python train.py --model="spectrogram VAE" --dataset="drum patterns on synthesised drum kits" --train_examples=26041 --n_mels=64 --hop_length=160 --input="log_mel" --win_length=512 --bottleneck="kl" --downsampling_factor=8 --encoder_arch="mlp_mixer" --encoder_norm="layernorm_no_bias" --encoder_norm_position="sandwich" --encoder_activation="gelu" --encoder_mlp_ratio=2 --encoder_parallel_block=false --encoder_inner_norm=false --encoder_moe="top_k" --encoder_drop_path=0.05 --encoder_num_experts=8 --encoder_moe_every=2 --encoder_expert_mlp_ratio=1 --encoder_experts_per_token=2 --encoder_shared_expert=false --encoder_patch_size=[8, 8] --encoder_conv_stem=true --encoder_layers=8 --encoder_width=192 --loss="mse" --latent_channels=32 --decoder_norm="batchnorm" --decoder_activation="gelu" --decoder_widths=[48, 96, 192, 192] --decoder_blocks_per_level=1 --decoder_block="plain" --decoder_attention=false --decoder_upsampling="pixel_shuffle" --kl_weight=0.1 --optimizer="adamw" --lr=0.0016 --beta1=0.9 --beta2=0.999 --eps=1e-10 --grad_clip=5.0 --ema_decay=0.99 --steps=10000 --batch_size=128 --epochs=49.2 --lr_schedule="cosine" --final_lr_fraction=0.01 --warmup_steps=500 --weight_decay=0.2
Rows from block 3 of the encoder of a small spectrogram VAE, named by matrix and row number. Rows with one number within an expert belong to one neuron, the router's apart. Each number is 500 + 40 x the weight over its row's rms, rounded and kept within 0 to 999. All counts start at 0. Numbers have three digits each.
Before each expert's rows are labels from the 100 clips, of 14976, where the router gives the expert most weight on average: "top examples" is what is common among them. Only what is clearly more common there than usual is listed. The data: drum patterns on synthesised drum kits.
# router: router (encoder.blocks.3.mlp.router.weight, 8x192), inputs 0-95
# up: expert up (encoder.blocks.3.mlp.up, 8x192x192), inputs 0-95
# down: expert down (encoder.blocks.3.mlp.down, 8x192x192, transposed), outputs 0-95

# expert 6
top examples: ride cymbal; rimshot; half-time
router.6:478496493577513450490557500548446505442589600548522535565505536514538576451489492463514515504476541546499516476536580473443557492466511443512533565538505571482493487501500533515518471534565507491559545503493521573551466555516599506482490516498534482506515453530460516513565396538525530491
up.0:448516590516489521515480418396476506555468526526524422471480503531490512423537551459449566512483539466551505470432484518588505503483474423493484569453567491528525524618473444488486539510564506465461487482428499519602436526499513566508506489513585495544497513514449469543498448452490523491
down.0:508544508534584427495501575550528466523523437463490518526539519503506488543515490484476424482501443508461502479516492504442479468520495514498465504578545420482462487481514482493535444457498501484480555555404509455560495466530498532473535566524561516545498482442559507501470370488454468517
up.1:481470510475577496496610503466490513548516513500482492442520537494456510549520523461463500470448473500600444491556491478474550487510531534467499431494542420510409460463493571523460507446559507532516542487534488471499482545484510459464518548492500398449484432470554462492513504478518427466
down.1:567486489493498510501487499492527495569609489477466464502471493497504535512468534477429525464538481552525519519488491551438502509464580556508492529543529470476481491515537487597473483546514444575599524476586505429605469490483484532484438499475431523504451574488530446521488526436409536551
up.2:539481496479573511485528394516408536461478496480440454570542490470483558497478494459444513487546474507580505491472509497516547535521504562457502486437476495536550442478491490483512494520534554539503484547489496578524551545443533496529523438457512466531439531509482471487509517465507446454
down.2:443481523469512535480501470527457502466459539573531489498490521462501514484520545547481549455591467528458477485532528493463542468568467549537531480472453465537496553492547466542535528516461465494508497484451550469492492486480477478541455569504502484513481518562491541456498477514563510485
up.3:441480484462498452497484491536551505541454525529464517456502522421527458493523425481515452485497460481533493583476535463525543500550536466504536463554538509500523523493493420458531534482492476549482462567463516526444496446464523579492570497518506496515534496458493465499561502526595472532
down.3:473496525528524451472470626451436562440536535486543501482490480487501500522564496495469526539523438540431432541513501487480441481485476526450455510524391423480479504433540461578526550576517541478469523535540502533550470511485490523544446538568499463509441492522491503498476462528451441504
up.4:533504495547546512463522522557503516449497516499482491509560504482496521377547487531471480483518534501382510511521546532395540526564587487488439518592466498491520475510484517508517477558523492513457514512545423506492518532460497479410481524542459442506497525505452492524496451554516549532
down.4:527498519551491478502494468485533475536484482484475510521558515542513537547488500473532498485470501468533521525482470489529474479410507509519474515542626522441513470463469595440498503493520516508502486518510469487494542481508532494414507465476496503511501484475464494513498508504476492486
up.5:554465589487591555512503514538515535568524552494524526470498549480468488460514530479531454506490432420493514500503475553576463493469510447547558471501534503521457520467468472481551502502533513484556486548575505607551461525549480616501544432542481534513436447535504494452577514575497557510
down.5:490471460481471458509451512558485549523446480501527477482503502492499465491512479526484570520488470472519450507549546433465532508515470479515515464410413519495509539513550434526500445523483431477496505402460544551494440520543480536519496544504513448480440473532550492479467510467522463489
up.6:487491468499472542523431446443547578498571516576535511513472500482570495521515534470483514492474515448554486479504531557659479515481505599483474474456531437523474451520495496541567508524500534467466502529509451521477536472457505480526439512469468527502512439565461552478495582466506543472
down.6:511474468430531555501500514512426515459494509486476515505452526480495489468541558523466510496481497506478499481486505538446503447535536492488515517496392520527491504532543466544473525508519445480496503489490507536481477516503472519580475545521507500482511489531516505530520504494491519518

# expert 4
top examples: ride cymbal; rimshot
router.4:515530488423551571471582512569506503471620455440442496448430465490576512458498530508491519497525512477534531507467512558459487532482540526507498508475489513549513514470511585504451442473537479507515458542588490422450522535529498533453532494477465510460518579460546434476477518473559521470
up.0:552489440481443522532540503518475537522461554518487484505444548496524485456519469484566482505490473489472550472487534500464547538450483511426485512584447416417502494576423500488537540479551465496461582520513476535515527483379466502456461523500478518534473539533468473526474464515461460519
down.0:481530514496473529528485492478536473554495469509494493531580476518494493511521540483532457473472472476558524554471547471576498501421489509514481483574630511466516481439502563478535546506520504454534457499544476497507483463458543479413485415491518506530489491482429464531495493525510499476
up.1:511415488564536517480479504449514515567445567590495537524457517481529416558493477484473545554496481457480489529464452474584531534523567476527443523469492455493560466513496471472592546488523505503541421545468529527450521560448474492475428472442523478472492496471436504492426479526465532505
down.1:557512454546493502502449470473519468539490553469461523479533512499570450534478475519505492456455446442512534502503538486534457447430477506500498486514642517488483462516469568533610548547464429518489486528469519523458455495536504513478504428464481452498486492513486482528472524542468502459
up.2:513555493482558504462613466459469468521530442594489483427457476451551454464488478529448498490515468504461457500518470455422518551557437475504441528550519532504516481536477550477535470585440489533455558489490500584461506516561460504500550514500557564549465496523493493534473474423489492505
down.2:435525489443536489465520451425467524575514540523384499518518488574491554503485483469503462506484453428601522537489491548551437466539543511536467485480520487458479514511515425544565480468532470478506501472540513426519513459450542477482554489512496473545495478471544424544450416498407512508
up.3:595422515532501454551505497501504532430549486528415499445518529512524458525499525526501472538435475500532497523505497528502492541524476478527474558478442479451496510520521508542655470510519510457480557451504501525517530506526489462413465571481524508483520469479505445424544423516488493563
down.3:498538531515524519477537465491511460597483483488481457508568510543485511481477538512527500487474516499544552544451456545546485483361461496493478480538610492471478499457496563434560556481485537530510505531508477488498505468526529460448498376539512530480481491516468449504471494534492487507
up.4:527506480518555449511588516524567502444504506501511488529540477529483516544515494483508497483539511458439562473480514579497515487594533501431470530520477549437503500554507509558575417554534484486485557536475448492524481530463498477411498518577495522490507492501496494489491437528479515612
down.4:530506498527511518500486467527513445560511461478491478517595498510488490518495480504511488491487502486525566546447480485533476502247490493498510474541655507462509497437496609460508532497516545500494496509497481490509515484511529485447504433496503494488511500487473489537497493521498516490
up.5:514505493541528509504494502513547520471450577530495526510508495489529492493445490486491511513515511461473573477486502502502543511587557467500475560557496540438537511523500488593564494546534439523461498531475487543505523515480526445367459528508511504487463497566460470507524389513447528564
down.5:528508495504515500498496463485539451555497494483482497508582487517472488521509499492508500490490500453549557514457497511546507513320485464519482482533656494481503492464478622443521519486515519492485516516509475474495504500510537483453522407481520487500479499486460462551498501537522479479
up.6:478504555485507491494457439427532521467519504523478466501501524480578467540494522456516554575529532513445511456570403477485551470559545524525465527468519584559440552544410482445541532459553473482506509460506467554486475593462479470486457542533562496511498532479485510473473430447503473492
down.6:545481468497467415503484587513457473514401521499560496500486572475517462526515478512566537517509557515476535523543472541439515465530505454569479500511513416503527391577526424542576499554499460464478521508522489526533539484449509494558489550521478562558502503449472525479472425433453474493

# expert 7
top examples: clipping; text has "clipped"
router.7:463542543479472520444552443488473520550534470486460423492441491458527453526441523487440439512414479476573519491464472493588389483537428549508509451492519472464480502472473412481549461464470502433495447555504541419483405503529474470566547468473494500509485429470526516453469619435447525501
up.0:446468484477450521486497456488449486462474500476459520460527511461574483453521448467531590562533560494457443525533510443510527563423488464518569489433509403571576506501497574440492554474514465541461564473481439547525478469520541531658443533492535478497573520550451536423485449482505504520
down.0:468524520482442520533501536496503556469504496521490476497436517501513530481467503522538535499487495477517430502475512489495486487668518524489512505446380496533463534546503370542533459485482451522520489478498447499522475475464508517477506578477495499487488464564509554415478516520446497481
up.1:499471554532494536550562481523504519471424495528450543468562568526489534491519496461439579520508447530535552499537453466487474475522471539507513587511570438441529458514509468452447490536522483429462551553534475525485523481479555426478504465523511490476549595563491542419483514475491498529
down.1:450492540451513433469473473475551536525487576582504489485500517512502505561489517456530510493534497452496419413492482465508443475615495540522495593468452489578554578559514465431505486449532481486500490505525504487487493538472501515484501494500491473520501528561490443496399442577438494477
up.2:515509543520572522477458496546519472470519458446543509546462518510412441424538513531444550546569488550536525468533563507479472452492475526499512494493512478506522499521462464581478582550514533542515494538502455501502472535459495508544531543542499481501490548434502437561440546495528528485
down.2:543504513485535485494515511534505475610561463474492451474484535579564422585497476499528437465515499546532544523476468585541492565457477501554503517522596509523474409476483552546459456495507498538549531513503527461506487436465543494465543438516527494455467460457496486515444446552506431483
up.3:509488540537490489587496560452518499499550509497482510425517487502511444547526565546445409481522483513491511496485459521469425511491484512469520457539565500445540549470511535444538599507464428491435470526417520464478534523570551537522452515502478514469407491504470485435489543499464525522
down.3:454530498628556497456564529487510520546459405464458478491449511498573491450559475509419453441463507566508530542460496480472484528434481475538509505540528488496478521502474555487537538477437487454551486537519550469504456506488506513483523457513533503465493495455521482477428400478409542444
up.4:448475459534504596518512497518488522429550553563456536482530544505595503472487498453522526543579512531501477441457478500444478483458526491528465471473534509503482484537504554556506519500496515500464489522540514557517455483555478455421503395582550484499566485550468499457469444466494484544
down.4:480512479455437488470491510471553563492503531548504501471434497481519507539507541515496539526505527480520427491543489524514435448663537525541523490435445498526490544545527354561535513487469495505464491483521505457531455497467506513484490558486486495497494495522514514431489535513463501461
up.5:512509434462469495580493459506495541549612475463509491512522533502567451462556543512539491464484486494435484563524547507489417539519519526506536487495489452506514464524559578491534484420517477522510492463482472535525552470494465469493491576451523518502508469457561458469521467587526494548
down.5:478453474514505539554581529546501487469498454477449470524544520471501502445520433524493520528485490511449438609534538529509544512531455516481517514547542453549452490510534540455530414460495423500488506552487534488515504546538503500551526546444523569537538447486536420453513426547518485527
up.6:561443525508549410495504509530486458512535508461537531450569530506513517487517501504515485457506524504436573448458554495452460513497443511415467440535493426493524499520512598471496448506493500464558453495495460542473547533507440509466474534547526469544501533496456465526478428511446489524
down.6:503538483507554493480498503500521439522479446484548517465552546526509440519489508507528484468476520531532557532510514506523488524347490504522498473504653524468495499479486613499515503462522497500518485522485533501515519503498504492465496413499501495492542503458474440563526475478530508491

# expert 3
top examples: ride cymbal; mains hum
router.3:477501466401499428520583470547489470455535526586513524508471444453485437478543519465510424454546471501496459549541481465483501517518497465476529501482509463481483449526527529486558559469532479588474522538471463507502455504488514440529538488445509553493444422516479493483422411507510443523
up.0:564520536485517500500430514513438490496507460356471490442505445532545468552536432495511502525495494547476459501531464548381488516523498561479533506461497494532440503509493487533491493485500518513517550471557445494465522485534480495537469475528475479463510457500511541575488526448430476530
down.0:512535477477513552449488544478445438429486424464551477466459481535524498504498478516457483465513570499429430527564517489454560480548527525479470452459422444494503545547494473545542427512492520472487530442495515458478502497509471500420517570567509544482528472507515494475475511463548503516
up.1:518499491524571473557477520466532557549512547547490448487503484557421539502511544502489503495477479469523560547486555522472482493586488455469456594519464524474547494519474482520475463508506474489481489494508515516531578529456495494401545520535498523486505573507437444531485471605539412510
down.1:503525478522525534511476447475508469559484477483470490511556499526507481525474487505509474504464504472537553514478492504549474507344490512496501505525646515480496478445490608456527505475509541490513486497495482494517500469511541500425502399483522505498503511485496464516492543519485512474
up.2:542462502495497485462494459476485470470520487580495452535502459512538600509524540443584513509437517518462476531500438480532520494475451455495502553495386546502464436503460447505539515540524464523530536516441399492507514462469454483563507471448533463518487469473527541474536498482531568512
down.2:525461455488451469500487522516528523432434490503533503545501523533482519471556527505525517460553488562422481463477419499490507526503511491489498540467430440490463466513488443522494527581455453457565556517465529587487465478508473532548509563503473471529492529499543513525447548501485512535
up.3:494516566490513509520461454452487526581555485507473477435541597479470468509504515480499542452450526457591528478510512515548453520487501542474510528518506482467499507500456468515429508472520423472458518481499457430469519501453492451450521493523502512475424522510411468464514622509539508449
down.3:524545476507536531500472461475491452602530482501486480478531513500484481528484477519508461492464529493575557464440534467558450493363481526486491463529617492483523518460513631435490519456524532533508534558487505485500501474523491496435486418484514503484520514474495487489509565531456532465
up.4:496505510528463424538526538450479528560477525521463447516517519497565569509492547510576449510455517524609456544513426482538499531495472472545519497543504528438525516589473435503466462459442499487523516504468542495517494476504486487478567481439510551526441469537563566441542421540545561449
down.4:508488511525446500500474462475501478526490506491478508530525486513464446523470478518501456512470469470515543532533498486571487501422496493544456488548532508459468489480486548478484510465504512483506546491522500492563546519521523506508554403475501524524499542452452512481527525506422479429
up.5:430457536510526536488512427478481520459544497491553498444527522508505463421519550471515501544519503509462534429506501482521424524488512565551480468510493441513479541444528541470472503470502523506447448539511499527483484514558486459532509510563481444531548522501493476573501461460435500483
down.5:464501487505532548500511431459510447547591546518472437492578470495452533490508549466508457496396531462556552507507561509598478564462478496506482498460570446507517534500475558451525457437508557495504506495525494497490535501522477504410537457528532482491497462498528521553474501545537483448
up.6:502515451495516436528559490534519513482505388493438473512486528546469543490499528516507482480537540496521509480474514476497520472540492428434460513458542521502496488517454499545482436519510450531491508520492548508481555462459532480376533498493551544497483504513529429450535507584592564531
down.6:500550503544514515478491484484513451535465464484463481504557517534502471516491480521498498509496531493547549529489445510548474477358478501499486521539634492480489475446495574462508493479513521513509493504500509497499496468496526480445509380476513506502524485468460476503502563514461488474

# expert 2
top examples: ride cymbal; rimshot
router.2:547519557528509510559437445524461556470445464498413491428454459449468457500513573550555493449483530519440454502409502427507467475432541532445509435540474460538515534528547449512490480518468468551544502448494524468500469462503565496483556398495588449499416578450473537522469466566531543473
up.0:490488492510472530493489505499510497461524513489477527446533446530609488496506447494528539513550483463374433471509543486419549538446491525510501511466428502499492489516530519493469520509533467495528536507494478536506563534490480493505494463476529537523547545496534492543456485497455470563
down.0:464534483508487524550507488507516484493553475439463457487482523508520493508511484503550507514470506462483473554517528535501508539714504507486488501490519473474478505516527482512555427505504436486479508486498546522497530538496517491353480597482522559542501507537487448435498504533514490530
up.1:492425472447477589476473482506509492402533509489496528484474460504548544524522465503476495519557516485410401475493531481357520547408506484505499480444444498561495490522504535491463568514502474483497486497479503516518481491543492503520500441481513524505513526500490505563507527496473475494
down.1:484513494498494513484513543483549468493504554490493536474480497499516567493519495555485472485517500504454502453491490520485480456684520478503470513452456525512514494508521350556479449525479460501533512524501515490516489510476465496340487571489516503495492496545512547484460458502508489524
up.2:497567512469486432471427436495595586516523509469438507437488529507479456485505506485453527451518468529504572526545511511507520522514526483508481426497547501457564459457478454466613508441498464574497454507489449553495495485457566531469492483506535527549458450517480549506526465567558491526
down.2:556489543486484475531517462450527470529453547487515505490608474463550519546528495502585485489545500437514590522548506450513539472465527483451521500571467551454436476589589578474507503471491580498531569515516420507512497484504472544506463436536474484546511496426452470549416442443510490506
up.3:516556478506528481502526488549534473506500528498525430590540483489498522520431473474539461538455485493590505471527479444582497506560420495584507454489544489393499486544535495488508539486526493496533488496491523475518422412473528459550470518441496459492487532558472514504553621571537539430
down.3:479490503527446567520464514514461553423513544555536523535457506426496542464522480516442542544579498490498462478533501481465474537544524498520495541485354480512504532547554416488478484546515451527474505545498522496488547506512461505596482528546478509520483519470532522508478467467515444546
up.4:465498504546535512460506510532490491483524474470398494511537546521429524550458467459462503510492489524480538497458455495550509482472455487565474465496545496461517442448536500498512480564428504440493421474526528491526493493467493407483523551503491430482568483514489553449577569508557484444
down.4:483499531575507525479553519496471390497452473504523477553585518524468506484566473548516544473494466546425548491466448474491472483451510414429535521556463515535596482484554492402483539464495485510522444608538485511500570508478497502548534501495525540519471571470522546522452473507504459524
up.5:543578472432526514551445465498547472481539502540568430461511450501486505594456512488411563481444455554592481464494511489475543510492539540534461453551492485434494457470531520434452466506528532480467489553481516447475466488531549504528525507474453484465540512501467457526525457479507495520
down.5:467487508500508493516533500480473547456512456537564477554426580437498592540523546483512488474497517572584533559507491499506518486647445466503461514502418496552495538536505444522470407523517516511454518444533499530530447497505458448513517521445457546437506510529510519483417483495474491507
up.6:497427396444466458503544535497479468467546572504528463443501506503448496518522521458560544507527417447451449470537563457464552494524530441543502466505556499512526451549485496568538499521416480539449489477492469507466435508462507531482497434488523526539481591493495423538545562490511477587
down.6:530489563488411490528510469521553513491487535516459510504509537560569509507466543489551496468508530521456546458579490516476505491554491458529477546536567513490487505514479546488586527495457512450491470503526545510499469500506520415425509491524430556501514537516429477555491533453488491540

# expert 1
top examples: quiet level; one drop; tempo: 70 to 80 bpm
router.1:497505488484546501524406504564474445486491519499509578492513469488506526532521530544466480498602529516535500555492484555538502482456463517449545510509472455445530468479533479552352527539496475558505541544454519515476470485503572458529515460470556500505462646499479443482478451497498465569
up.0:499494479537465480501439416458494539510538569493472526459501508497530425417557544483499469461481534522499600492478559512447510499455568512529477465554455526470560516550530540432409476546462517531475544531533443501455486462542533544519418501523480498515478541533544527554442449496533498527
down.0:555518505435525464525534473473462515563616437506521510468492496562526538573501510490582439517477531509528451479469454526542495491591514468512476519473472455467452539496520516594485498500555424488525516460538465497520444488506500504444552556473472529501436518524501484417523497495446516486
up.1:448530494520480483510408459533481520429491471473513513398442465494503510451396551544460481542519479408518494511520446580500558489520497530456510478468519477559479496552524467531459482540455520496498522458508471528455467445492511522511452500488474486471476455567399502487518522432536486504
down.1:500480535408586509483525494479454573553465552545484433502491497477536570498499530462481503485528499506515458576513512525491415555491517545536543556546486535544578512555492491519505498570490436540512489510580465522520474490581486516511476558547554446414543443545502536482538467456546548507
up.2:455452522528557462503423441472488516494580609481513513496423496501490542559549492511510474488494557464495524466490509513470465520572517530465503502481562518478516492490507472520481418482492556507492547511535485482491466478494550507500529484556534448498435490515542463453501458547456494467
down.2:504524556540439441526521478459441483434586463480526517468476459518480501506528445566461410472502512473489504432490533532533447554543459496494480555466485436515517515545498466489467388494435493508505560500453439531522461495438492497535548509501502508516469522526529527514461539530464481540
up.3:504510472484496536508512538438580532478538442488530447431498528491544481544531567487472493465462457441484433534458423515518458553505470510440539471535490491588448500454489499481520469480491487538526544527498550393483499540466442471483543490508505528548525480485565453455473575489495505501
down.3:492508514474501514525462478434411498466441509508487491541489521515516435445493497555442494516528480499438434463537506436450538509513487499495538522446439512553479492542483417575506518503512461473497511491487477492506501546486453486568480536462520495574445525523537517508469444503502495551
up.4:520497475474533529454418498552448456462508585460507550502522499444444503430538457522486463509518460522376553480511508506336456490490525551475438497553528473488513454526500473483355538487503548533522514500527463518524559548480542501489477522525504473528432557477498476582514471546590441509
down.4:529504515483475375507499455488524505552518459515522471498557514537477533539464545467537481533487461471482550517484509520525504481506500526522476510529594525425544516477509549443488449472500496504486538516512482496513505453514559490346508443479545501480504481463496513504511420494497495539
up.5:470472502455501501459456502531530492511431464517505533505556519508418470545483506471547448570524428517501391465538552491529528517485550498517453506560468481501483549488457510495519447477503482590553514443470455440441570492409550559430522488519483504510417558455516468487502538492491524500
down.5:532488456538495414502483450520569465555510483491475527561551492501513510601499487474566447495473511465585574473512466511520469499419501495491510474505601507428481529495478583413493481503514545488501522465493499509517496443534536522436533425485480527483490492488499491548472514522481493495
up.6:450484543502484530475489446494496456415467552498478502553469482467511511533538483467457562507505511565410465480529528454364526467436498513510507528508520515573499491557521525406487586526505511428421487501460486490545539510541540538613496507477560477525538521513490499557478530476543507502
down.6:499478496489510560516474536474432494462505526525507497460434533501561473450503496536474526505560533492468432493507508463441506495606512507493490518447377490556482517527517423549511570509492457493512520447534514495489491504490482496514492555496495527490535525578493546526496476493520484503

# expert 5
top examples: one drop; tempo: 70 to 80 bpm; tempo: 90 to 100 bpm
router.5:521503555430466505556429471552517451442429445517489516472569448501484455510545548493457582589503513487460501512489422466520529491453546492479537471535474450422420498482534524551450422480507481477536471481416476448469421510485540505468532469463547512516473586508445472511469544483476449468
up.0:495460541465516524458528500457493535493504502435483485495513463520436493528436500498525499476522522487446504535464491554481458492458506509574475523483496468530545566477486497501455518564579461476554549506556490508467492517472393481455550525568447490509527407482614475433521477584475525543
down.0:497455502591502492502496461537546447569510453491522503533551488495469511544476494468505481507489480454525561543451465497581496523371532467483488526518629500459522488478494595463474451462473538512504497510509442491486512489517502488466527479542496484492462490519477500506471531512482473491
up.1:467532527464525545481472473540541450514497531429461536472453562511429419537589475539478606496558538535466498481542510518364526546474511564459483476464473472487459528532495518538388540557542508497545508521507469394481486559486473426519473436517489435508512512521519442567464521460501529516
down.1:524559462526492545484466466457491524491448469490541576547554423499530522554531441520579525487496445473504604509533522522484496479528523533486494470481567563466570494498483501489494440495525523493597473462502532507456521482513470556487465457589489460473521503564518539596475406577522525519
up.2:525505491493514481503502515491500510407532488517538532514488503515507535487428416506445539556499491463492507465494447494578532508467473498510515495480510561456439467479501509526559503534479515603493481488505508525517494464544520533458572431514476557583530513408488513537495431470406558545
down.2:463434500535544457509530456518526494493554509514502436489530507493482466521534504472531446452482477472538557464468511503489477516412503463534526490526593507478501519437475585475582540532533523563541484511505512476527495507515501504450503462507481484504496516438520515536488577491573488513
up.3:501536524487452612522512540507468492454481501457484482520558473524537520503502452497497554563507472464520517555554466581567542524535466433455543473501450492447483460471517492575534476507527497503505453514506497509436422504500479471484510457490469559488536512521475500570528565431508479473
down.3:472507512424549473501532527447562467555560441500473448490527540502560509485486501528479450508482490540533434484458531521398446489550466481500474491487444532573525550494523491468498564481537463432532514523493481506486532500572473470573477493563481456516473511487520544489541561513522505497
up.4:470472481482473553557518544452496492512453485472490461490452519553616484503539484544518527460486467543554490549500505495512464458462440561413550499457586529455463504516542482542456559451421514381540458493492508475495483506509480503588399491481489403478481500516536464521574554493510484505
down.4:498522510439459515509509509480469538429510511519503490480426498500518508474547519492492501504549495560486435486520542507465542476661494490493532513438346482557476481565540452551519493482472487512468527499514498496509477534478519515543496532516490508512489504574509525426509476491491502498
up.5:556518534518492504516541489439540516575550519449541496537527473499542452476511533564530522461510436575442558496528548523416469499556592385455497423500480463507532514531491539495475572463553516508437520484499483519445534472525458527452459473516436506498478449454475492524527525526480514514
down.5:502440476585542451521495476482518494596568455517537519524565495492478470513515482483567482533465546465479577536462544545562491527390499473490504478535631462456507506419509580440522525531521507489476490492506493519495538511488504477465536485504465511472504469452441506608501525543501465502
up.6:484551543512464524533526534546472510471469420478504482474503502533443578494493407506519509586574518507495538475506463452548568537524470565402508530555436453502492490438490509510502488524425426424440474488506577489429523433518522553526510484495538488540546549513534532498521609489518473460
down.6:527537505384523542522512521433478560507477544479488482428407524474551492491472552518484485490559517498501490479490536522487538462577497500476540544478421487514473537545514438553471531545503459476463518521516519497550493509532470523530481553500504513521511500507523507446475500474427483486

# expert 0
top examples: ride cymbal
router.0:553533481529442508519489432499468476482529439506485480437537451464489485590524599525484541480487542465479478507447503567578420542526500562494519433549515515528528614528570469506502434459453502479520474506466504460477407518489560526462478459442514480555512565500580523540525570521457538530
up.0:452540523471539526558618533533476553530442448524505475604496522547464478464480521406427504510539539406491503487476524503492528535525494587484469557529460462490476482435525514559454400456548475483454443537480548471528562491500488457532503513531495520467467521500460502486454492495518488513
down.0:530487471510502471523543505545466534453494528469490496530476516517505532524442472539507475490512539545508438474517510508479503494616550497491541493480413505502493464493578391523438514498467439487558499499501501481553463492541520536556483564512473496507520493536539529475491501502430444454
up.1:512524493555465514501446468499486398513506512440496502349517493493528466479444461487537479465467513427506513487463537482578483592473462496512490497448462524501505515489543477458506579547508435523548491487537504510506485518502494514557464511467477520511525488477604503520516483455447525516
down.1:485522512504472481526511455450442567443529568509493507483453536510519519518502482519503500514489530496482446492499577504508448541666515511497538519459396462495525529533510408493488438494541480520512524489514442509509521512447525491538518531487514501552489492577535477459492481535471499558
up.2:516529460539427472500500505507446549517467513585534613525486476464539547449385497426531483505487504541530516512525439515553552581465513447592494502515452467519439489506477501538554525488502531518576510487437524529494473411507514504484548501495438583495493500452515465494551452427437409486
down.2:470496543571480407523521468464495488444490531518458533461528506466495500478561439477441551439489527546475550473515579518542553505523526557535497525487528482451473513550490614423648523527524462546490477515528530509539496560475477518541548475504497460561497546487546512534550511442488515507
up.3:454489473468515490537585514479511581467518403537535481484502459531456518449499465506463490556556455566528489548554418467464526499481535476494541473588421470441498478465540471467485553512460504470539528527530586452477532489586468521550509440500495478522577480483547572536480485472585472514
down.3:438507483515477448521526508480465534415491521544521491493462487500451517491495500481436601511492545522488474535513516530464500482621527511514531513460346484567484551531526437524467473513504488468512481481510480477494488516559461494539518571473538518515449484547516561454521545498450467565
up.4:505537507520551497474524542506542514503501547440547520464509474553513523564465458484450519485511515553530509547536468505463544489548528493474486539540556461540448474504528450449496493550507521460453510511526489496568561511483474525483493510518411486415492491552412502528480542506527548554
down.4:534475485538533531478496478527515446521500479471514518535544494497473473480503499478508506458480485528529542520499494502530500475283500504500446466552618495403528487475485606418505524501514533480502505487509519482465517495493520482459500448499528536504513488468465480571498512538554526488
up.5:502547491466428515574418484487484524536519493470506477444508527534610399511491485498556493496492495477469478544501547505535458527530504512522528510472500464507502479541568558509533492462511480487506495457488470533516533483467501486506456544437514522502549501458525439475495510541465466526
down.5:487484470479505545554554549527484510462546443461470472513519529454491477452534442491544535501484466506465416549557537520491520512559490494468517492536473443541489495505534550479515450484522471494492505482521552499512552554566465488526515577451503548562550449516498419442503484583537512543
up.6:566500499500529441472453515511573451510543504431460523534512521501488434495495433532457518511506468524467475492483528545486400485493562452477464519471522545551540443533555430507488535492493565530538517516563435596460471490492455541488471503560433502465436463507492521482476528374605514476
down.6:581538484557490530512504535499532487562512503478474467467528513514493448485507496520500481494505497478525513526493484494574530508302548487554447482548639514481528492460472595429483542523537522501532502555513540478508469510536595542434472503506476510478492470473460501543537507498535512474